{"encoder_arch": "vit", "model": "audio captioner", "dataset": "short pieces for a synthesised band: melody, chords, bass and drums", "train_examples": 26041, "time_shift_ms": 50, "n_mels": 64, "hop_length": 320, "input": "log_mel", "spec_augment": false, "win_length": 512, "tokenizer": "char", "vocab_size": 45, "encoder_norm": "layernorm", "encoder_norm_position": "pre", "encoder_activation": "relu", "encoder_mlp_ratio": 4, "encoder_head_dim": 32, "encoder_fused_qkv": false, "encoder_bias": "none", "encoder_qk_norm": false, "encoder_parallel_block": false, "encoder_inner_norm": false, "encoder_patch_size": [16, 4], "encoder_layers": 6, "encoder_width": 128, "encoder_positions": "rope", "fusion": "cross_attention", "decoder_width": 128, "decoder_layers": 6, "decoder_norm": "layernorm_no_bias", "decoder_norm_position": "sandwich", "decoder_activation": "gelu_tanh", "decoder_mlp_ratio": 3, "decoder_head_dim": 16, "decoder_fused_qkv": true, "decoder_bias": "none", "decoder_qk_norm": false, "decoder_parallel_block": false, "decoder_inner_norm": false, "decoder_positions": "learned", "decoder_cross_attention_every": 1, "decoder_tie_embeddings": true, "init": "torch_default", "residual_init": "none", "optimizer": "muon", "muon_scale": "match_rms_adamw", "learning_rate": 0.0063, "momentum": 0.85, "nesterov": false, "orthogonalizer": "newton_schulz_5", "adamw_lr_other_params": 0.0013, "max_grad_norm": 0.5, "max_steps": 7300, "batch_size": 64, "epochs": 17.9, "lr_schedule": "wsd_sqrt", "decay_fraction": 0.3, "final_lr_fraction": 0.05, "warmup_steps": 730, "weight_decay": 0.05, "adamw_weight_decay_other_params": 0}
Rows from block 2 of the text decoder, named by matrix and row number. Rows with one number belong to one neuron. Each number is 500 + 50 x the weight over its row's rms, rounded and kept within 0 to 999. All counts start at 0. Numbers have three digits each. After the name is the row's rms in percent of the matrix's.
# fc1: MLP up (decoder.blocks.2.mlp.fc1.weight, 384x128), inputs 0-63
# fc2: MLP down (decoder.blocks.2.mlp.fc2.weight, 128x384, transposed), outputs 0-63
fc1.210 099:458569472396404538549549531454464540561496558509551504451432534556448539506480552453516484568505413509486508542471500411563532382518451527517446469483559401532428483505411551632529495508488536
fc2.210 094:461557493468536525424479518616475489523475555485488505523498528549467504554537437361548588509536465485547455532589560356473534357526522511495476516492489500514500525481449474563608583544455506
fc1.211 099:488458456521624523513506539453536517464459497522574508527556515550549551397456521429424499512588418533436498499455459486464484553508409531521528410441426552498502491429519546435502502432442452
fc2.211 101:440519504518416550532452457546560527481489467509575499605510549502466456420583396508517467562501503463508461515435525482571579446507537468526535447576480489502423504486507461510499448489513437
fc1.212 096:432448642523534531437469491533540527486464443439502533519479444495409536457423509452489535501465527437451432551462429517538552464448487522468527476543531496445565555591533470516551474435489449
fc2.212 083:477482556548488527534435493419561386491528599493501450537538440505539558491525457541528517463478505474404486366499525465472472494499473599476482487380480516534503455514548504590433467602540603
fc1.213 105:568434529444545445519497411546534504494419580566526467472557454452482438505502484512388457554538486498553482396486506483481549552496427458484446487502503478485442478447539441625495477490569447
fc2.213 115:537469425535465523573439501517513455445479499452503587519464550490542454512521489528443572563554442546519544465576474531472537509471538505514496487462568486502490502553530458544529472530467465
fc1.214 098:552430458508581523534449453596605533498562501460476501490471492511473518420479556417538443492579427498465625485477482571503439447463455504440465430528503476478513478519488585549497457438524492
fc2.214 097:445499580552512524428521529579517538563566470461519452495536466533405480509490492544513495513461607534517424442510503481430579510460504502533562518507474550510572504513446491540543480505660480
fc1.215 083:543537523486484551495514430452560514479512538447576505559483464528466444504443465539516418482475472573444604550463453525538438489497457470433336542509476484574551537488509512452474466476425504
fc2.215 078:528460478533561502400625500506471483547562466441530437481478477533446544503514458532521533472502506444560395476525468513507492575607506472560546486580524508481514497518417518473470465551472520
fc1.216 097:552506504420452560553439416562429559580495520514540523489470476433567420489595469504522466473499413485483497436493489448460507415461505545545626533430598519617492589509559499564399432499492474
fc2.216 103:504449540480507494515539475515527475463438499470425582457483493473559622476474469551496544492584452445482510478456555428399461484490542577528425475531475588520508519513619450408450525509549436
fc1.217 105:483510509475546426564460626528430559538461616490493464510462463574510451459398415549521449507451492466432464510484442464439489403495525524479588439484518597484470467458541588523428562482499581
fc2.217 100:507606520389490414475523463579455500514612557532480570388575538425488560500493518478524490526461431545548434448507501527471469524588454449431451516521481437614546512550553571466580526473430498
fc1.218 109:422538470463455504474446543484526556477482527451540472470477468409506416453539544512535565455489441491475462466555568541478471529518535472521467416431455397503553430451428541469646502548569394
fc2.218 113:449481494486472463469532489453519557481441528558556529569462524509520514601529450380589590585415514539507488575470527536438548526468509547564437479402516497495531552429354550425569473513432489
fc1.219 101:508560399498458450408519561473560462589494468497500494511463425457499504550600508620535432429491488518448509521502438446566535468525485464534503470433559476413503532547514615492504450547492473
fc2.219 102:499474483552464510558525531539415520511568556540456517579508516512499490453464502477517455530496554591496449633555495422512498524590442418450573566560485476488461537448552404478486423466521561
fc1.220 113:556522415449495506501493582508522532419504521500487587463446435484449451497428539532515484377545393512524506487534402430525556562504582460476507486511471532475496537528403381535460482499532507
fc2.220 091:452547635467615483494456546441432438596485519544470434494493503476530546497548459461560496555460516431511486489469480556454439463522393482470564598459453472561528486484501490613458558496502476
fc1.221 122:497440408504516488512484485516459585527446425497514587551533451491552509491576485600549376461541487481511495612526471451572341484527529453506389466502455493488417559563484466536467504560506492
fc2.221 127:539426539542480480415451493488535580520530552479620431512437407499558531512504517564539461416511516524541509589613606385500441589458449489454503488424463518472521548513464477533495522459517600
fc1.222 096:512474424455445445458582495444508439533576489467491473519512559488518510495464465502455496492391450530499505545440491524508456451460354407563537511516589479426498527477403515532522582580432548
fc2.222 099:525529475529504422475508439454503585591511538534356470450567594556507520484518527598538524469512420513476481448547482543510494443499457494615442522496504465494532587593477510454515470560491550
fc1.223 129:484519545503541443554512415518499525451447412600473525473455485591472520521508514510491469514556472537479604551416487431440556548546468395548530386452519567500479530461465491561494492496520493
fc2.223 132:456436452513549576478499479379452467541567563523486430582490503544485397555554471448591495485420495484415414499552532471424453455490561568506491406547462589512609495484457512488549479471534547
fc1.224 107:478516569513463432535407480485574616472476560474512485544497522470500441512460535516438454492422547526522533466559449560472504424617539545535514461499489487461510554387462451475561563432579411
fc2.224 101:526512484492533470538525487568547455448443550524454438538531518487406485488493541592508538573511572532489542459429509508546484446539428603419508518434506455569586472496423466526466564547411507
fc1.225 111:471515531539477440447481485463451451465464542442426547520467563504572444530468435430577453494541526543449548585530577497586436494551470448470479518458508512475531480467538550554521482535389496
fc2.225 106:513504600469528543572478541569480465551568576456498517540439511513527444467542498446479495437532485454596525483481574455474466476523553514516450385431548542486511464497564464455534481471574548
fc1.226 071:446495483471529451489474494548547543555449420498537446522465506502490461518498551540406455544597439446454578574502463458525495472591527431564540457516496507469526457512512432468520548432535558
fc2.226 072:431543485587404619555512482479472552412486568555473521489592609456545529511468461523522460474473584481536472392426519514448501519549499551471411485535503416471472457500465552590486436501498411
fc1.227 098:489453373528545465503455395506496469561442557463522406513480518503504519504538568502457558559472502579389473533455520539478512486457626436489475449585560502454501409527500492509453519409461488
fc2.227 103:558397471570472475405517455615511553460447565479564535489449536456564514512440519528478443493447530438553450527353529509530498459511496560526513509492490467558501418502455569517488483429541503
fc1.228 075:476463437499468547516509462492454488468526605513469481460433513430507493527468565501524525469442540482514584517565439540481431465468454525474369432504558505571599545481459650499575463633453458
fc2.228 081:444565489523406464490473503505405475442546445456584474539527493521577577512504448480476562529492498492451536550479472448500561404496471575580522541503516545446416558546426454496542537545561526
fc1.229 089:472416512539438507480533502394544535433467527424509560407488475548463534473545563437523446464504530612511475543491519505522467472544545506379488551529513512556468450547484487451465519422501489
fc2.229 082:533610446468456478546399604536412486554406534539534493496578518448511560456560563583433508533435470505480511502471523467460480473472489448529526634445493541474521523502430468507571521515460482
fc1.230 102:442448426567458542539503442458486590648484417471514510447543543562471446422551458459561530534475560394533520493498429411587489448456463501376562508508529525448534482544481518462479436585532474
fc2.230 108:452460538555566492500500480537391491458431560417528498457551491396606549448589457417520510445494557489524537517500503590435535563466422478526522493532539602450522455491512477517457539532458468
fc1.231 112:607421362537556520387517556446425502598465505369527400538488421431461426499469534490569488510502441487559519533473535495591516468464475515557467590429461506488601472542565477588512547552517558
fc2.231 116:523460473490506479401489518452409569598494539506504446482468443554406437552505610510434555505528529453564437541572454513519515437444557505478477484390497500534587402506568430510566463499594597
fc1.232 082:475554545537502519593472500463539575493404439512536585555424597483542568490554525563453413521493532427455422474572411485543536475551562494483473528460494522495450457491590497468526581379531491
fc2.232 089:463431458482607475574518442490468499449440498472630490531596560489530435406504479546554516532463457522489553536481512450472474440441465564528486478474505506404531603484509509455500530475338553
fc1.233 106:420522501421415489469554566507450507491505515572525490496593600441488485602551457469578465507522471495485469445564515488506486539614526412487451476490522529484477449494572567432494550482443608
fc2.233 113:504468465545502465550489478418531543489474481559510552594489479382461492544486483527590541544523443490487499536463508441532456575504539555562587410423495431513528479518500467594539437559555501
fc1.234 123:515483470481450435512420535492541500399445479511366428592512534464518469480482494506474478525565398497567504482421534537568595437495450512452537426509561521478508566501520544480545478525479523
fc2.234 112:479487542501516566496492487462513422490544472550640481383462455516490526504498563499548516441391596541467465490609542512499418540489435431510434506470497482518423532495463455558444513562483505
fc1.235 116:459475467493488488521576492489506535549522467496465481510421476546644562554531416509445506434507528547493510466521435551527452524469428463461410440501445441470413480556531494499491547529464561
fc2.235 116:470427534418553528539521573410500457455553527485457436431434399456414519466442433485530476507487470402527485488358544474494503515482503539508512506546463503552534546553471552490524424498523564
fc1.236 118:523587510561465436386542443559516544416508426520520440444491559482577510476475567580534566452454509444396548528408525570492593437494441504544550559549527481564511536525512534488475508484475461
fc2.236 147:465536494492396430411541528489452551436509437458540456440547511546567504560466445472513533400538568522454502566477408543543565568480531568457520443624513451540523534525423481578438474427515409
fc1.237 081:486591414461404487487485513517557488482539525539527529454486470543611474452534376455557443552454516506555511490474541581465470526508508478505533507519555534405470538419512500645569433450460482
fc2.237 086:538493489447404520490446487471438552385474546410480570555430532482489431516436489517473515512521457505506505443522474571458424480439493383558486617439538507505503488593424529528475529452448488
fc1.238 096:501527496553382482515490462564503475467520563595386606553510510513513435541544579464545435511562517483510495514404397508394436475539456488500508449469619482502435414491514556564520400510469513
fc2.238 097:554442430497504438451530435444554470473549420508522373513566447554408521560461389530457501542587476524512457509569525509486423544493497588584563497610525530465528468540486504439516532533559533
fc1.239 095:514538528442487482538495428470468535452516418535545538522484494582637432453543489536460387465524498432526471545540392450479630460491527470512508472535490482528388500535534573607439525534474443
fc2.239 093:541373532555564477419525503551468478548475533447493554521526509536496589508427476581547525471519499475529559486561606413583485504517475458468501609543476521404493512500491470532447472481566592
fc1.240 107:459448519451534491543513555487436462446440611519565523696509471513464499480471472480497481564517443477508504545523534487467534575501419495546530526497485543450552547569528587504585494546547395
fc2.240 115:486376545554501490532390455427478518449449542546622474416505465606547550581472506451437525516548584468521490646472481477493481520490475527519475452491410522549432496561561412531510551576539599
fc1.241 091:458539470454571528486529496425494528384397494524577547571475563565516460538580552553482445449459484508507489499519539614523415527536523506558484577511408488429512543545542469497552435552461433
fc2.241 081:515498463510533447450441552405503588419552444530559485542545527496423527470499486560471426520503548574506472543505514505461305525499434464464548402583389431493521550511438570538455489513465455
fc1.242 101:528567534528560490496533471518389592564468532553500462454479503516462448477580401419517560531411540545491553509420507501556382496509524464576542474475478457462471509552514533553502499492440421
fc2.242 098:419460555551517514543537477551428492432402504565536534459514487428413538534475479439508519444493520505499572524488522534555425472439485459487465486584444419516586551458590506467493583581494450
fc1.243 089:454514470460569560538481422482582474508442548547553438513571536373497457535514509545420480477536552522538498510507396570584500463414529446525450536498479523531454524537535408451531483546551483
fc2.243 091:553467478547465576485480511554458467444445600386451530520521449487470505521459484465414512510511450536544431470492527593453475538481426590522461452526482445514539441520412510537581427469512434
fc1.244 124:552516551567455629451569470459564533585489528465414510485549463475537459554611526393646602542512471507516489527480494462403517506498472499527527461528505464453528503530518451586494508453425486
fc2.244 113:416498632476554495477515378545563519466482537541477500508527477454546537522492465535528483567457458533567503434468530500421503463437583565493469485488524482570496530428516549466430508565476462
fc1.245 118:494505437496568559428487513495452498548590491475448562455476477447531428437513542450555475443557416435486530513503506531457599500492514574508512483477642439553520459453443427549512432521481430
fc2.245 107:497444507513579505533627367461450486501473538503407489463397516517448547470442477451495447510500425457437511487531586374418576485453465478477577530465497442490531534469513447497498544476493513
fc1.246 110:508472495478509526554535535484447478539510529500524466442492633488480536477494475553515444503440543484588475560535445447584510551534445480439633410510504625549502431390570555458473527584503557
fc2.246 095:532461441423515586434425497529426487441459513489564553548507571494523521476484469502511464423492596522441422528436465553485466513471460496511532437557509409481563635383504499475554461546604553
fc1.247 106:529474437524544455538479418515535576573437507544474520512460403440534458488565522567484399373593573460561525491498532426553438556516506433520519410474528419617397468515537432549466494547511430
fc2.247 108:458440500476549497477560512482517469520453412531442525576540513500552520552500516588478571450489450479507451568466527511403555534525384582527507570539499524517543519547556478478556491454584460
fc1.248 076:459475535501624528506511547429459537533468538565484493519501460454518420554560515526564510504466416457472477608466411457528540539597609461510436474487479470375471516514544573577519442520534579
fc2.248 084:528530464597527520473485599538357536413481538477462452540451495462533372554527601394531471594549434472517532510533393473543549535484570489521553517467531548462619492436422516505542522570524469
fc1.249 096:405471519500499526501446521479423461467525476491490483513497530547478474495521495512460413512556553642618430476540464545552457454431487474414435517564490530510442542523459505610526453539475558
fc2.249 086:434445513455551534500510454414432471423519384488489457420385445590510558556575475451554432580468479554489490590475526532462409472503500534575517484553523514472454593480448493476504491540539576
fc1.250 117:539468539431483460466466464571576498472435581562401451479538553464530517419405470437539530506568572590459477483467417506477543446523522517523496530511557515436525529509548485501429496527469479
fc2.250 120:437521570511597531522437551458500474548489485454575419518487438437546504539530529523521432471456429432569494539520499509458403436557408526449518414498433478532474509479494505545473579513512503
fc1.251 100:556592534466528392545540515412466431493466442548536454569518498501571510559518427499395462544483520488510513536471418505436615486510448548428484467532575564468496570499481401514501427598448550
fc2.251 095:474433486577489632457545506484488443498561556511450532480436481500513519509551612495558504489434445635501463463479544532568480513488566481478503446446371481498559439482515466551488522481570460
fc1.252 140:504495586581618483513479507453469410563473457571497437446446452496437469526471462457565499531572495506474511524463556524526477523517508525531566596514626473439547411499490535536480537512461414
fc2.252 129:517508468576570532473517479447464419471500429478460447471456441461475518505484390451449502503591506468455615545587535473420551493470512481415448634530457516539535527571504554457457534537497506
fc1.253 086:554444604600441497463526456444461462572543458512434487435536487594447502538436493448561456602516492512529457493420485525477519490489465559476599519412603533520473436486543465506532512494518495
fc2.253 083:558558587483512523496438501501516558438553529415460529503534507515485457466416461558531510528505445527509485436496660442550442543503575452418577517487547563503516533518503565531477500473509483
fc1.254 106:539446456556470461473544486477557524417465481494537576463427473543491587464466510482530527455497455498478459515473478550557515520514469592550542469546509546463477456499429597485484493478545490
fc2.254 103:490489492471547593473474411482533560527558486488391518592537570572455463567450531497514477506523522552511501577446499496535534592536564426479480464471516465492512548421499480433495493493520384
fc1.255 103:539471617477440418532607460488480577515502450568426545504550475488539519478539548511560478564458568469496531562540546558448435497462493544523542462544517586496517500420495553536679462475574438
fc2.255 114:474556425439517544466441503415546458550446465521589463461577483480538518467499465485512559456526619529514470446521436540501487467468476498397580512445501429508562537463487489511466598532442481
fc1.256 098:540525498530434522427522507544545423501533526494617477439471516468489433582532430548537452527536483526497535653457490490478490527583509490552496428521457446508513484468551532433513490581459483
fc2.256 106:479468532497475474502504508548543574448553575484517505495526481447496493521496433520527504573622447544504466593462494377519468572415565521442533420460555473511562428423479568449432513475490481
fc1.257 097:497547549519576490463579431482469501425447424534497550517423494535477493479594541453428495457417483585435514471486523553540499536458544545554544470447489544522488516564470516548606453523473467
fc2.257 101:452549462513491459481548571452465539442509614455455513489548411495441551518399417480574546440436565508453396496538471494424468529527479479469566387584499495480579375546588502488479525603516466
fc1.258 100:496506479510541438483536506521586573508528483464439525453474493545469525505504434490606407560581513496402435509557382563466479446561515455482503504424513508432514568568500496429496418495514574
fc2.258 100:516476485529465399511453434580564409503519525514479466541566469508521490378500521521493560362494389509445553343539529488510492461558552453515523519511521502560547565530518477527461575528515478
fc1.259 101:460477499459434499508503500432438394521512543472435493536527486463488479520541499527510477469504490432409446642646493477553481525506407577416569580541558463596530528497574556513464426504459528
fc2.259 097:520467544475547522490476508531449467563472460615517450391476572503586448452444496509598534483458491530502519430535537471440471517498489396639479544486518448463501509491568449479552493499455490
fc1.260 088:525455536491459427529448506485482464496493623446563460423534581519525497539484496439524546620465584489521415458395497560550443490427513553497520450445415447582561463537482463460509562515500445
fc2.260 082:426526433505593505480535521614477492412552545539418527531530417556536508489472480536480443450554472503517520466529459471469482466542441402480489505471476520400481527559534457540504494472495573
fc1.261 098:495521440519520526554405509487579531552500508599444562414467540481559502527570639471503603456503526525478472580424495478542538536529404507448520465523501384545499423455502534486495454517454540
fc2.261 094:488498554486571501476540538526464390468518534431492475558472444511436428473534457531542448496528488551561451477549470547540502360549535446541557495452490531482494529564590567413513529439478463
fc1.262 058:586438467543519483528567492405489538502443428592457512491476478567546491518554596518546562487542476496517553504539506490450637489488527526530495499521563474530549502502518445502483501400413440
fc2.262 060:482512525475481542431601492496457537514457457484443585453520407472574557511524456497528525572486518521446537477513636447489540456518453477485559488424544398428386552462398534477556463473461501
fc1.263 093:486559481444518448615520481416561511546520474408480468430460551451450443531560537528536440436513519591453507517484614498609527534433462561542508417526554546619426506561439513496449505547470483
fc2.263 089:549469562513529535563514489558507482475462533549403502510553475616452488423465597523505482485492482552549510565420498485461486513538491476595570551524498422489549537518525483458516491489534551
fc1.264 100:567482528514451520454521428514472553523495497513506545499505518543399547482399513521433450539452541478512505479457559524562575509443420504520547562532476561466446538564425608450525537512417576
fc2.264 098:410477481499499522492529455483569481423466443493455358425468405456450517533512545447538480497562486490478516520514445458408436470476519561451491511556508499476529490470422465524534436495542458
fc1.265 108:546493526398537554564520458510528480444489567472482489464630483495521466583431438504401490482545506454496504480506603591459501550450429478487374507431535493416568520472519536559497472522475492
fc2.265 099:526489454521517477507512436544406512461466482371543546572537481459557540560470480446440603507528390468509587551471509560480585557534535501565494522447506501521449611519499467570534541432454445
fc1.266 085:562446587481493510579535513426415595489515507426492437495456507487488551454501473580533546416533510509451500530522512445483492453461578563512497604503527544568513551567472555504396411452541479
fc2.266 090:579401535605485398497597508537417509537414500511434507497608447507480428412433518457509433519535459489482387471534459454547555463525510524607475510552575499513493530451499531457489387447480423
fc1.267 083:504514530614525569478570505496453460539483464575521506420428472412412535450478504438568485494579529519542575615483473579516456484450579447510441510527454529420513405546457527485499539511519479
fc2.267 083:450557533488529491502499409513499476546513497531447528478610480505489417503482445471500510446476526417512439518526592430410581429453399536433451586558509472503445600600477493456460449481557455
fc1.268 082:561489529495583457586535512408517454580526513493551445402552539549575535504524478519472530513513456656523486395450531506477475478489418502529556548452491465525506606449446501479528410600493490
fc2.268 081:447501552489517432538561509612473478439513470573501509383529522550619515428513490467590489521508455537540545566531643465435585516496524509533553521452553510456560554554441479484435473502498551
fc1.269 112:497446569490406523534540524486456461538485529464544507507470483516476499587516526537544469453445431604499608478540480437586506435503524519494542513471554364513502529486448506515511514498536501
fc2.269 111:443500542465524423431431568560503420552538524491484434491515487556519513526625456508546634579538482530484484533562509437457439454479525580490552527459459491477530483448536477470501413515421464
fc1.270 098:577454492484503510547586528595488522428466513558409546426534502568461563441448511465482542535592549523516535475491546488512475441531457511442536478609400466481526435574504543531475514534539456
fc2.270 093:485563603534567566415546451558543518518574519540488466545534568495480526587436513525564538455475559535564467554458470472498517585555424531478573468522490542530476523512526442422434498494602565
fc1.271 104:490439504529443499459486541512470598499489435461480485469533455499445492507511460511589535486504547503529512526419426548448485513517499603481542496399504376543496458571482510452586602528448508
fc2.271 087:408473423537544455479572511408472495560548516528542495447576465481526573569523453494547452478514526521469483578568590509561544517507462498466498524479508490529448566505519432501520396564471559
fc1.272 097:504564494558481572531538455538485520528543546523497574495468548483515484406614500503456517511505473472489591526494410507480493489499515487466529420505517493565436526367516602513472458421437605
fc2.272 095:528473482505472492516483380546518478463589470500558406514563565464446515482462445508493457471503569495420485498446570538559423497443536527627542559603501531479557521573520454489514450537548421
fc1.273 111:493551525483507586534560616456566545530454480448494509449645462546530497511572470551508498458493481464533446485513515552458488535447464488591459513506491510486502489468562585508483473562481519
fc2.273 127:563584380503436452501552557473458427509456427454484594496648442424502508479531438461477497510531522430501561468508459541483508521421500417547501567469506613430512497498602581551560515506558508
fc1.274 106:483493439454528508505573520414437483500383542471609486552491560412476519515523537488432480492502461456530447536499441508488509505557513584492499466448611416359571480504543497478544521472540515
fc2.274 116:409441457530517478482654491467527490480428471544540493555424535546525438544517481553543437556427492532450508514482526428388497543497493528563450434448565411559563503408485479471562436521590472
fc1.275 089:577452571500441476551533526566500516417471453421518516540512498479590484471460468529480411493554442543573489596605489513528467454505506489515467478510536565658537429493422521554504476545440540
fc2.275 089:414511378509481513483526463407483505601543485502538522509530515591395545538543437457436611454445470453479395527521561495548494557459599523425467455471495451492503539510547495490522534460509491
fc1.276 125:573455511536562447558568523417515486484493428521528437547511411554475603476524553549486458510530370450548547504465519509561539464512456587512482514444492492563480489492521518507498465587359524
fc2.276 120:578541510466443472510512544443487446497505449534516489479586525493550569536514602534483473457481475458511463512509548500518570579581516564550521367503488585501514477502464542537640506510429455
fc1.277 104:427516464572524450465544484586492544519432461467574451481524544549473570471552528540580531439424482441422483534354542525538595481490536581429453503491528505451539459503543500460458501508594484
fc2.277 110:515525439451462435442531499518369478436548418502458442475487550456588543497440386441557562446472510507499516478525480627505512549516505611508542530522571527549442574501396503587395503460503412
fc1.278 086:536540526525476504459552527506519463485471638456517527454518450511571468479478561523492449511582497496540483507500511498453532590513445464496484559542482504481469406481403508512497444522522417
fc2.278 086:433479553483521462549564511422505475567487425448550446519513475404465489510495540486403590523524623561382490437451474538436563498513530453439434541491540533544549555509533490518566546493495524
fc1.279 104:530534497519612518520499529432542579447380382485540420451469541553495444364435519459461532472477511522493479460457513499512486484437512449503471538579477551398551552473535456424558560502425519
fc2.279 095:500486481525447624517523519538463474586537630586459519462439458425445523629510408509570449462481530535548459534544505540524488527476492479502550418498561509557428501554477519557388465486586484
fc1.280 072:618498618555376464524468462498537546480522456516499495466534541541446489492481524505542608513419415449563433464493507588546544422545539568463471603483564550515458535422553531550448532428486456
fc2.280 080:498525574451478514449577450484504548490475489484456547437523414431522526565473510539438481520505476561468497475534532491390423533470543433456508476489588501591454519598584586591477500492448429
fc1.281 120:429465521610560576475564513593476452475490432475507518449494448482486496422434576454495481486542397553558449465510523513487481478490565531505533471510508464534459436552381575428523492499402427
fc2.281 157:501448538446458566408476381462450452411443577517479413449481564444370551537438487556491424473575459589581532529489533460556524435470414439466509492637496521441507534546493506482437484548465475
fc1.282 098:513477528585559480543427615465492456539374520543491494572448495595458519539527482587542444427537518498504511511424496478504433415487497488510497458534536564541484445520480482547490574519593441
fc2.282 096:486510486462488502528455473514523487599465523551530497564537598376491474496436490435549459540486572501429540457478496500423581408428504443561548521445516528469472530405606648447441461597478454
fc1.283 075:481487578492460478490463453562497557524507574467535473411554498552481493436517368501448487509516445445504562544538478550583589462524492518587554585559568458519383468429469477530474425549477566
fc2.283 075:497451435525579490506540552495445503457493565481479520575461521529545598443494552448574449447468526485419399477381522450475404494445472564531471321511407495493595535562420517441554454451540501
fc1.284 105:475552570569553419471491503403507521500461414493485490542471480457437434561451430495519487415508506432562514546534417462551469546515538505443541443575466560507316492527505464479508426559476496
fc2.284 111:407451505504491486477486676504533500490418571568485580605486411463529538534444473531551489484379411459448446514519511497525593518511478491468497509512509448482560523462454508498579538543498497
fc1.285 116:441476475575456477487511513447518530538539509555490448546587639403487517572570507549527495436573522445517463465622530473511490580434545374547482461446485545410442510544475541551473514470537563
fc2.285 138:465490391500494504558501524415553472469464480619523628567486547451454586508494464495596543468461475538542491475490586483550476588485489462526492412439446436515470494492486466518556423540541532
fc1.286 085:494428467492473440489490536444388446555458564507490559379605482561469523489426494396455501572545456474474449478516439475507449448532436514511509511506560471569535495464526588461553538489528505
fc2.286 087:457561483453508423534507559438566520530484499459472537539499565504527587475539549566542517467449480501512515521526518479547550536482483554555512465485428500473466387517456379477543451661524640
fc1.287 103:496446579455452495479496544458519503555495551539506497490518527429475524541437488498486476497502521504582568581483455542456471552538450572352521480463543428486459539534523540474477518532603500
fc2.287 098:465520505554609458499459545628423487440495494447468435451471443483521509375487469547637528558485472516516451403425519514499482491530382464470514575538539575534489503511493597531564487407507512
fc1.288 106:519508526513359454509558503512538513568555514493473383478551564489571403583520453525457528526508423520486552391461562488478563539604464460550553548440511545486453494447505498474494425420431483
fc2.288 114:543480506428474460537519440522535404489507565517435511428487481544596523463463484492553439423470567495431473540467498497476547529525555521508461467544415535593508419575577525552477508489403419
fc1.289 090:508462474459528454472492454580596523437552535502508501525492508489442537446583450484502438505461530491541516554543540468462449502463548576448488557424501531449476483523499511539498464529510479
fc2.289 092:423484532510497464560495425487508448492521613575420458440512578423477469523507518520503457561446511483623400625481487490591525552445444528520479606499472543612497431460547503487535455495479486
fc1.290 091:473403440424410470570547488526518562470489454484469560536467411430567493472530595521528445427540594521519562511520470480477429488482528581561500502499510444591515512498504382455570482475532533
fc2.290 101:529480495489518506539475512488508535530497431472501484596450445500499580492576547479446469564529515558463490480491402460452531504541434529497559552570540505461504465543451518566531459524454456
fc1.291 102:543476455530477498540383475502513525564375522519489452552541507436528485312525464497581503469466424542564499479542508478474487688610500492498489452481493442469531466545492597455488497585518424
fc2.291 102:449474518556426472521465450454557443488495499584534575480476559562477457517557436459501446519522537497510444628429525437478483465484501597538406522492453569592463480503526506548538487577573423
fc1.292 086:471543497612433538533587523492524543543576453508508447536505581560478460471420465431466527493495509479613424526481443446529477539482483413514513351441568414562453555496473544358524516520511450
fc2.292 087:529494543463451584509441424463459486488538546398422586446509567492479396519554412455570509502491553474417530468456504542602448521465436515547498492477614466458382477524398521524472545592565376
fc1.293 093:498557387569602559543534442493526536471524476511544469492518457514510565443546569532440492498506448441528592559503473594439490558524533476479487357524537392474548533561486426430401430488576467
fc2.293 087:521496520476430527500502504564516578478473608576512536498529594414450494444506433472458406554535578419487492474449529529465391508526597479468489501583481549581647484539428567483506487525517423
fc1.294 119:520553484490396588486520504455444528534489455549472395514519459470507543562534473494460473553520511425522443474473411510559705492396566442494501448477534500510538448541526444539510510516414533
fc2.294 111:462540537504535457563493518529578473409501483506596489484485521449497558471417493544491467464498432572544590456481569600525412534522390644483528536530439506487368522430490492506506481530461561
fc1.295 098:449517382447512489508428576456575461472392533548448534504498506528476360502530507493517538554437532513396575508523512571520496555517509452507542501517523468544573582518466523478433511453479520
fc2.295 087:499485643556494566497600465517382496541486551457486534509477444476495624448561482489490482483505481487594443498442524380462398450528443525514506479434462517551518436493498496467496536543571607
fc1.296 098:476480497534457467461463488545555531457569508546470534542504405569533597450492542408531383491511516491527428466445443612456497523628491433497531551520465532461459491537465601545563444435489520
fc2.296 094:473510447514464531508406474476463511463527483521482504517551470434483456479565429486342558525519519643520524370532438530479503499456459452537496537502502570519589459565449558517496488506447549
fc1.297 115:545397512501492485486515521441576499560528500494501467471537454480524477504427474558525527551431488463563460429522513473485620574486469464642479505498405534465544480536505565503568509539507482
fc2.297 120:516545477463426450415496539500458431420533597561597447538633583475443568465500455577452427475624530512488544526462525516516412516530484512543372482553441521496561483527390457468623453545466553
fc1.298 093:548502486545490517514574528600576535536428509602447413558507487475508464494499538636373508540534448482470429543543469405456490512461448446480493503442575423538429500543418526450476543490487603
fc2.298 094:543513446519460426570486530494563551441514528512485505500526560457478527487520463475490506472522510520547505495479445570496522536485626494499470438509514572405539556548458512545483451543513448
fc1.299 104:579538567605490485532533379444598550551491464467541555522516460537597525447421434484494509471560602480472462439501446473544484425484429510456399535434480520604545430497499438544394491516371558
fc2.299 092:383492474455504447498452506549514421491521572501489557469504526418473476538523539496475526521403430540536499538434539511417550544551541543439555383542424493484470589506576567469588548452543518
fc1.300 115:494533515544495510539484476482529536576423446550497503496441536494543482548538436569500473578523466448473441456522440472510409468498466587488465445454580445459557485515503508558423438459398544
fc2.300 111:560511539464495437459466499496536576438514553472481474446556663515479492492524476419474511407511472526506495535467435527426530548469559526445461447502457494500528508521556528506538560577550469
fc1.301 092:504532463521492481548555442532558488563433587528580529453492465443504510577511507554463520427557549559460546472519575405512490439523400547475486489589490534519484463517433548461501401518561518
fc2.301 096:482484580497529376530470480571428577459573430569502563433528501451430494467424465501448479532496450470507462443548388608483565536494536492554586499548531541523554499563548492539500539551503448
fc1.302 101:498516498559471465563469430538591500513432448460467596457481514432478532540577552553582579500456513465482463475528568441509525599545559536477523440489499436595433481502449491490558470517492430
fc2.302 100:497511485373481441522505476444504501499587525586526484491419449515528507507570537531475466500555562562541494476471436510549596411509463436438573525588504491463483549548545532521440474419476470